Weights of a small image super-resolution model.
Model: 7.73M parameters, 40-pixel images, arch unet, widths [96, 192, 288].
Data: trained on drawn branching plants, 145000 training examples, 9.2 epochs.
Rows from block 3 of a small image super-resolution model, named by matrix and row number. Each number is 128 + 32 x the weight over its row's rms, rounded and kept within 0 to 255. All counts start at 0. Numbers have three digits each.
Before each channel's rows are labels from the 100 images, of 14976, where the channel reaches its highest value: "top examples" is what is common among them. Only what is clearly more common there than usual is listed. The data: drawn branching plants. In brackets: how many of the 100.
# conv: 3x3 conv (model.enc.1.0.conv.weight, 192x192x3x3, each kernel summed), inputs 96-191

top examples: red berries (100); night (86); narrow (37)
conv.128:161167123109052118134115075119125096093103184163062166149089122106100177169143153110151128112119090171143116110136133102018105108128127152112118117200091158186153126098144123145067131154043041075118089143086122124150149144151167173150111044107145122142139138106115171125084102158093137089

top examples: white flowers (100); narrow (39)
conv.164:191118106148131097106076116186161113164216123134130067113123107151104148084118138056132093079118146112057117151104159111128124127162100136139137184140129127100156081146111138114167101051129145187099163138139097112171142100114134154167108129053150181124083154125170079160126098115103152175

top examples: red berries (82)
conv.132:118164155127123072108152038115189091100134154175138130112073137114124189091140135115134164093082143154126105152176127120127075097091085165128096147155147094136075090115134139127067164136054131102120151145112168143132109064140155141102177109122115085139118094089155127117165121144125136170

top examples: night (73)
conv.38:201147075119138134126142113141134045145138127181149077109144129154091166114083155120112119118160171139080173125162072127111114091166101094170168155132173112126188137153062147128139109109114135172112118132172120119136136059176164118109064155123146137172107089104190102182142133176136078128

top examples: night (83); wide (41)
conv.104:110165098039106158076142165125077177091080149143114131159180067165147120152075115155150130186086114125150118147149123132092138179110148103084130095102109074129154146126140133084092156141106080126198092125149109092072144113113156140164092132109133139148167169127086121107154142113112135086

top examples: night (85); white flowers (82); two-way forks (76)
conv.131:167161143116111149106182126127066184093072146132141201108128090160148111138140147137125165135142100162098076102112132104111136132117136163137105095153129137136147154123133156099112119200125041038103076102148134091154144171120159065144125157110118121168191117159069136108125141117075129093

top examples: three-way forks (90); white flowers (48); narrow (44)
conv.75:127149117149130080088101151137119067189144118129102118137141152100143141167114156102103075121142127118123186147127183108129120155131091077165135095186205118122169099129091157103096147126107157137119105123109115219114155106107122157120147090123139110096108095195130147142086160191116113191

top examples: narrow (55); white flowers (54)
conv.70:114166136142108118136110140075079152163137147130160152163124158085141123133180133183177156084147103156130182136132134120177120088198123120137084162127105135121097119204152154159152109129138079091060103126089090114130098145137101135188159146120070088108103117112118176192198086173141138088

top examples: three-way forks (87); white flowers (40)
conv.32:110096048096094130161114142128119166161125152168132174130095122144149113165151119176117079089105141125174138099131196126072139171066123121090140121119106078137100162104119159164119141059127069126123093130107089189107087146137141218128175119160132103116121102214132138123099154084103151080

top examples: white flowers (40)
conv.181:202163150182094142068118099118123141139086096132098137093085150131127157139163095128160103126167130193156120090169085089148130138124146115133112110115129122201152144135144134102097129157183116152167137161125118178130189135140137095088163173100091142104154134148146145171120119126145134098

top examples: three-way forks (94); bare (91); leaning right (40)
conv.115:095168056130108109127084154108133086085061197102164102151095146087124121224121118149154058122081139128181206127133131118108090174132132091070108108111090144190140114095101126150134120083095092110134116186105088158114139142188101176094151119140145126122135075139101149165101102151179151080

top examples: narrow (44)
conv.89:116135130134143058083130103171063109173126090105111083166158146146130114132104131158111098179134111116115158138124080057184152096127093139159104105143183161113143090136154149116153106186137169149129108134142083108150139129134133111140150142111116147098067171083130117137127137129084140203

top examples: three-way forks (90); white flowers (67)
conv.27:121115064109106091166083138086141094135129185141113154097127076177131102194130110078131078106070118166155141133156163119068170154119089104129126110143094130133184123114138104092075122085104090085123089131058075144119162091111093191148117104130081195082112111185133166159094118157114158134

top examples: narrow (50)
conv.92:071077182168162076110127118103140130157118097053122164107093133098164131087180153084142162148109117112100106175129174121151161150122149149114114112115111085140101129132132121115147133156140174088140116119094146126115075048142059094099172120164083143107164098146129112159174052124120119137

top examples: night (61); bare (55)
conv.60:156145112119145161136138090101144101135108157157151094114172093209067111122076075082144184104178119201137136168151102132134126132122146160140145201117132125117147139131151152148124094085086156092113114061114150084147153132103121119111151099117062124124096092144113146095151193193153137123

top examples: white flowers (100); two-way forks (68)
conv.85:183111098118135120107082107145180078141182148069119122081097082181092103151086091115106111121110155170101135132100109165093121173131103129105161166140039159062211087087128106117097106084127162208115152077101136138128172075168106154122117083107114163148068100189144095152117096127121162120

top examples: red berries (100); narrow (38)
conv.178:109149131070113173125170096129144101087084151112116153150125096118104142129136138119184176110082125119163103116181128134046128108117175118099117095146128095164059167106152088140124161132079068094173078126063150109123122153134166168154128082141150081150163139117144145041125154119107136091

top examples: night (79); white flowers (71)
conv.130:117135105099141178161138166086085090139128149136138158131071125129129131132165107160102079102131122153095154120133202179072109131169115142104081165160101162131117178095134108136112161097113069122120091088162102151119091123189173171105086094132159094184141087115135116134108102191136099075

top examples: three-way forks (90); narrow (46); green leaves (36)
conv.162:104129122185137056126088111152167078106130125082054137135063124136097131169184126111138081166104133088173121152102130087145118135084106124156084155167164113140091104100171096122118137107133125118161108155106155156122141123119121203100163077136148139116138171108102134148043097103138159136

top examples: red berries (59)
conv.63:087198133112111133187151154147083122157094170134147139179138171097226118159230143083150118112190117172149159124108176085106151153102109136121072122151185118122147124153105156156112188128107134127105116125084086153147102142176075148135201088152067114122113146141143177120130100179165145123

top examples: red berries (92); narrow (59); night (53)
conv.120:111139153109108117065079118111155142121091169208091176213124159136081139100145112143119130150144109190145086148172150107157067097125125176109071146114171111186103115138122183170110110144079108082122111142168135102131101153105154153117103146112128107170072175104109124158102136174113163137